Rows from block 2 of a small CTC audio transcriber, named by matrix and row number. Rows with one number belong to one neuron. Each number is 200 + 30 x the weight over its row's rms, rounded and kept within 0 to 999. All counts start at 0.
After each neuron's rows are labels from the 100 clips, of 14848, where the neuron reaches its highest value: "peak on" is the class under the peak; "loudest" is the band of the loudest frequency at the time of the peak. Only what is clearly more common there than usual is listed. The data: babble in 24 made-up languages, each with its own sounds, syllables and stress or tones, from a formant synthesiser. In brackets: how many of the 100.
# fc1: MLP up (model.blocks.2.mlp.fc1.weight, 1152x384), inputs 0-95
# fc2: MLP down (model.blocks.2.mlp.fc2.weight, 384x1152, transposed), outputs 0-95

fc1.671,184,204,178,207,183,159,210,211,177,220,223,227,176,165,198,235,194,221,167,234,202,180,183,197,187,199,249,155,251,247,230,235,226,197,204,219,147,223,238,179,153,192,199,218,200,209,224,176,180,219,186,181,185,194,218,212,228,119,210,186,197,237,187,219,207,192,233,255,193,207,235,185,190,152,226,199,197,172,191,198,212,191,216,258,222,231,159,200,216,179,230,135,212,242,212,171
fc2.671,210,212,173,164,200,197,182,249,183,219,114,186,228,202,210,209,181,225,197,184,237,171,213,159,237,189,128,179,203,228,228,136,181,234,186,223,190,166,178,167,166,196,208,186,206,172,200,181,236,217,176,245,185,203,186,213,211,171,205,238,191,173,218,241,192,195,215,191,155,228,186,223,180,163,154,151,227,210,224,150,171,260,224,159,243,182,238,213,186,248,186,133,175,185,175,196
peak on: /ɝ/ (41)
loudest: 500 to 1000 Hz (57)

fc1.224,212,151,214,220,240,227,237,173,117,204,203,202,195,254,216,182,201,154,230,197,199,209,233,183,165,194,181,195,201,125,243,167,153,183,175,171,264,157,193,156,215,209,204,130,240,200,178,218,260,174,189,203,182,203,204,221,199,233,226,232,204,172,196,177,188,182,198,163,224,206,216,189,241,209,176,187,234,175,228,192,200,211,173,190,174,252,212,174,166,160,204,224,193,187,219,221
fc2.224,234,235,149,198,172,171,234,255,233,217,191,237,184,209,246,161,187,163,229,231,230,188,195,207,157,140,183,231,225,129,160,219,190,185,187,194,148,190,198,205,208,210,192,152,246,231,165,175,178,251,194,212,208,187,196,191,219,193,210,140,172,206,201,170,206,159,155,215,185,184,222,212,228,133,206,162,201,153,212,221,237,197,158,198,195,182,200,183,243,169,248,231,233,136,278,181
peak on: /ʊ/ (50)
loudest: 500 to 1000 Hz (59)

fc1.438,151,195,170,219,186,231,180,211,224,191,191,212,234,219,186,210,205,237,203,268,225,199,208,160,163,210,201,237,166,186,157,182,197,148,155,194,188,210,154,188,224,183,232,222,194,237,200,195,209,236,174,238,111,174,188,194,178,220,166,212,169,201,178,150,129,216,221,220,164,204,233,179,237,205,248,215,177,166,169,171,249,183,158,204,237,195,190,175,192,260,181,161,226,216,216,173
fc2.438,196,194,191,212,233,220,158,158,201,199,141,193,229,188,164,217,225,208,205,212,186,165,202,232,215,232,164,164,201,199,203,190,162,234,196,220,231,194,187,221,180,206,193,183,189,156,256,223,207,167,206,147,219,215,155,248,271,275,174,217,215,193,199,231,198,216,218,189,188,168,137,129,196,206,216,206,289,182,129,205,183,203,293,198,188,157,234,206,191,201,211,196,199,197,205,242
peak on: /ɝ/ (91)
loudest: 500 to 1000 Hz (64)

fc1.706,234,162,177,128,250,179,200,159,211,195,172,181,169,148,171,186,218,277,197,212,196,213,229,194,175,164,180,184,195,201,229,188,163,168,217,252,191,191,170,258,235,212,161,181,184,205,254,197,152,274,245,205,199,230,249,195,184,200,201,230,220,187,241,213,202,236,157,235,226,181,157,238,160,181,194,220,210,187,213,189,143,180,209,183,186,232,202,199,215,152,212,174,214,173,222,211
fc2.706,193,207,242,184,197,189,211,204,197,128,137,167,204,162,216,170,156,181,232,198,221,228,206,185,191,218,274,215,213,188,207,221,203,190,216,212,230,174,190,186,254,177,191,215,174,218,190,179,221,180,209,181,230,223,158,162,200,229,216,204,112,184,164,217,225,256,198,198,202,201,210,215,219,220,158,172,179,160,226,219,218,161,204,245,201,150,175,185,238,249,144,220,150,220,218,225
peak on: /æ/ (53); /ɛ̃/ (28)
loudest: 500 to 1000 Hz (51)

fc1.288,230,148,168,259,217,192,231,185,198,148,175,174,199,193,232,180,220,165,202,268,176,218,240,152,187,213,154,246,192,159,208,190,227,196,170,216,177,217,217,133,171,255,186,203,194,248,203,152,207,207,202,232,221,167,205,188,185,138,208,162,175,178,200,217,164,199,171,229,213,230,220,179,181,280,200,274,182,159,196,184,254,182,169,208,212,169,216,235,205,196,181,213,211,187,182,125
fc2.288,208,182,126,142,165,222,197,172,170,248,266,149,224,182,157,175,201,196,212,186,219,221,182,176,186,152,235,176,204,216,190,176,245,184,200,237,195,184,177,209,182,113,209,184,104,193,201,215,251,177,198,138,200,184,166,213,222,228,197,222,231,204,223,216,208,183,207,158,214,230,178,178,211,157,218,207,179,193,213,192,179,214,237,232,194,183,210,188,189,156,290,225,221,218,221,181
peak on: /ʊ/ (25)
loudest: 250 to 500 Hz (57)

fc1.143,211,190,188,228,237,196,197,163,161,229,244,260,212,169,187,166,176,174,168,216,202,178,213,219,173,222,206,172,160,180,268,249,195,210,152,202,231,238,172,198,174,189,213,187,187,217,212,246,170,174,155,135,230,221,225,209,292,200,156,215,130,205,192,161,207,222,204,184,185,169,229,179,169,214,187,193,194,231,155,178,180,191,188,190,174,202,197,211,180,200,178,220,227,208,190,233
fc2.143,229,185,279,226,196,144,253,224,216,189,203,181,177,178,228,201,203,214,215,206,170,168,241,219,255,257,226,199,188,166,175,206,200,171,226,206,209,112,217,202,187,229,145,166,255,139,213,186,198,157,230,222,182,210,137,191,220,251,212,214,220,173,197,201,202,215,245,229,142,255,264,152,189,203,203,253,193,210,206,235,189,189,153,197,193,182,219,196,233,229,166,258,213,190,142,222
peak on: /ɝ/ (54); /ǃ/ (32)
loudest: 1000 to 2000 Hz (38)

fc1.135,137,199,233,243,164,179,158,197,218,181,148,227,200,224,211,235,213,204,168,175,206,248,171,188,231,180,204,176,198,150,181,173,171,176,211,206,234,168,178,201,162,208,210,152,205,169,208,174,169,172,229,201,152,132,220,179,163,201,220,198,236,199,208,180,185,144,241,214,202,179,237,229,243,228,184,188,193,148,148,141,244,192,176,209,232,191,156,197,243,168,231,181,159,246,187,218
fc2.135,243,134,196,164,172,219,215,197,247,203,233,172,207,218,130,191,196,180,225,176,227,239,169,190,143,218,206,155,189,217,204,197,222,152,229,188,202,182,216,210,150,194,253,235,177,174,170,170,225,219,177,187,164,197,173,241,228,220,115,217,202,211,201,218,187,226,190,219,206,184,218,250,207,183,222,220,179,225,202,231,201,235,174,153,233,210,196,248,164,180,204,199,225,187,172,247
peak on: /ɹ/ (57); /u/ (33)
loudest: 250 to 500 Hz (55)

fc1.736,208,136,231,237,188,176,232,207,217,205,141,185,277,192,208,220,226,188,207,261,212,246,212,165,160,166,225,226,206,185,237,194,169,197,179,189,174,224,187,151,210,228,188,231,147,215,250,228,178,206,193,186,207,187,211,252,203,225,219,182,210,231,179,206,170,210,218,221,230,223,143,231,206,178,239,185,198,184,255,167,199,157,247,142,211,125,255,236,223,181,254,223,179,300,200,210
fc2.736,203,192,195,186,181,232,165,207,208,206,210,130,222,153,185,239,158,187,190,237,187,186,226,264,277,224,184,267,242,248,244,235,241,189,194,176,200,238,174,187,138,195,198,143,193,148,199,203,202,206,195,266,163,208,218,241,178,209,115,181,257,216,236,142,220,201,207,179,204,138,185,257,207,214,184,218,222,218,215,266,219,193,203,169,140,233,206,191,177,177,179,152,196,219,227,224
peak on: /ɹ/ (46)
loudest: 250 to 500 Hz (55)

fc1.187,227,158,236,167,214,164,197,164,161,214,216,202,214,174,120,203,188,191,238,236,208,214,141,197,154,169,237,188,193,152,162,199,211,146,203,195,231,211,168,228,187,219,201,216,187,160,198,205,207,169,211,245,193,217,222,128,222,175,222,197,155,221,198,224,217,165,185,224,153,206,201,194,182,219,201,220,162,166,236,200,179,183,253,143,187,202,155,160,216,218,193,269,212,218,215,196
fc2.187,230,201,257,226,218,160,181,148,220,161,168,182,258,236,201,185,225,200,171,185,167,229,241,233,211,174,224,204,218,145,177,197,218,198,114,185,162,213,225,181,202,259,217,201,244,238,208,223,196,185,219,158,242,187,184,228,251,181,207,189,208,219,161,187,288,187,167,182,200,199,222,174,156,198,238,172,256,183,202,246,170,201,177,161,209,210,190,160,212,146,208,228,192,166,208,239
peak on: /æ/ (98)
loudest: 500 to 1000 Hz (84)

fc1.470,196,193,198,193,209,192,175,216,207,178,205,230,213,218,220,156,229,245,210,211,211,216,191,199,158,260,193,172,182,240,164,199,163,150,222,210,190,170,168,245,173,207,192,182,153,216,231,199,165,201,245,235,200,150,203,196,173,238,243,183,221,232,129,202,210,200,122,218,186,204,227,288,203,221,203,185,207,233,187,268,228,210,149,177,201,169,192,188,172,238,230,144,159,167,193,217
fc2.470,210,120,243,221,215,174,214,243,214,217,164,161,192,194,211,259,199,215,185,228,234,201,208,239,132,203,201,194,180,240,227,226,205,220,234,187,183,198,214,129,184,123,214,178,231,196,159,167,224,184,166,213,245,218,192,195,171,213,185,179,195,209,198,192,112,205,143,209,184,233,152,214,213,198,187,176,185,188,198,201,217,230,159,258,200,234,226,216,184,220,179,214,178,248,189,181
peak on: /ɝ/ (26)
loudest: 250 to 500 Hz (51)

fc1.433,224,209,246,176,181,173,215,227,151,186,180,269,158,256,183,200,246,190,239,155,186,175,205,182,150,176,131,169,147,220,239,192,234,163,179,188,247,155,222,194,177,164,212,188,176,217,234,230,195,164,230,209,206,240,203,203,185,201,233,206,194,172,273,156,170,219,178,162,225,190,179,201,222,174,241,196,234,211,204,183,243,139,133,230,227,184,259,180,196,191,195,162,160,205,160,213
fc2.433,165,222,163,233,219,217,161,170,203,191,196,181,175,174,276,230,139,228,207,207,209,209,183,201,180,184,163,211,230,243,212,207,167,123,203,233,229,209,244,185,200,178,267,164,201,142,210,194,177,211,200,222,157,195,207,131,236,211,178,238,187,181,208,219,180,229,184,211,188,219,186,233,179,210,182,177,111,210,187,182,206,213,175,191,190,181,151,208,249,218,251,234,237,182,209,203
peak on: /ʊ/ (46)
loudest: 500 to 1000 Hz (43)

fc1.369,223,263,162,210,189,215,163,264,184,212,219,182,176,255,180,201,166,218,147,209,189,167,188,238,252,278,193,255,194,229,261,187,145,202,237,224,143,135,183,205,173,201,225,214,183,215,199,238,206,183,195,231,204,218,267,222,219,241,212,129,180,255,204,171,213,209,190,204,175,172,177,229,214,178,182,220,230,209,181,207,177,175,180,185,192,161,153,194,219,172,204,217,257,228,206,181
fc2.369,201,165,212,163,198,224,216,138,170,182,177,177,183,182,212,153,209,198,240,177,208,193,228,220,270,194,235,230,174,214,185,215,172,137,218,203,228,157,213,209,154,212,180,183,216,146,178,207,240,192,235,169,218,264,160,212,196,93,263,228,263,185,189,268,245,229,268,246,195,165,188,191,186,219,238,243,174,164,189,226,201,184,213,248,212,197,223,227,206,217,172,170,212,189,197,182
peak on: /ɝ/ (32)
loudest: 250 to 500 Hz (57)

fc1.312,210,167,252,255,140,282,158,196,207,192,245,179,189,212,203,245,229,231,190,189,248,187,210,255,255,176,188,215,205,168,192,212,224,170,193,247,206,190,247,163,188,154,200,212,198,152,194,214,289,219,194,161,190,214,218,207,215,197,176,144,243,177,155,198,220,151,154,217,199,220,224,238,203,169,233,239,206,246,250,153,165,249,135,197,225,196,213,172,167,194,191,234,192,190,130,194
fc2.312,216,228,167,187,200,259,137,224,182,204,180,181,173,220,212,198,187,166,245,140,184,207,261,187,118,186,197,226,225,172,207,197,176,223,214,169,223,215,200,184,154,152,221,201,206,196,185,220,183,217,159,200,224,165,186,277,226,162,220,187,259,158,211,208,178,240,174,200,207,189,245,210,213,230,171,237,184,217,205,171,213,217,192,197,210,199,156,181,170,219,213,154,208,217,233,265
peak on: /ɹ/ (40)
loudest: 250 to 500 Hz (55)

fc1.378,185,211,205,206,240,192,182,227,209,264,197,204,203,196,186,246,205,217,270,222,230,156,175,187,212,263,245,224,181,234,211,261,202,166,214,223,208,187,218,202,181,228,186,218,204,183,232,161,235,185,136,185,199,215,204,229,176,157,218,199,255,144,233,221,209,245,159,200,173,223,136,212,213,257,220,271,225,181,193,181,189,160,184,212,236,201,172,156,222,244,182,233,231,213,222,194
fc2.378,219,208,240,175,195,176,227,156,176,197,228,270,158,202,189,239,201,210,203,209,120,175,168,245,207,226,250,225,217,176,190,230,199,156,220,178,204,173,224,205,232,190,169,245,124,263,175,184,224,203,235,202,247,173,213,232,172,182,231,250,166,263,163,202,231,186,268,217,171,213,199,130,187,176,186,278,216,201,188,222,176,196,231,243,271,221,165,128,186,210,216,184,186,205,176,168
peak on: /ɝ/ (37)
loudest: 250 to 500 Hz (60)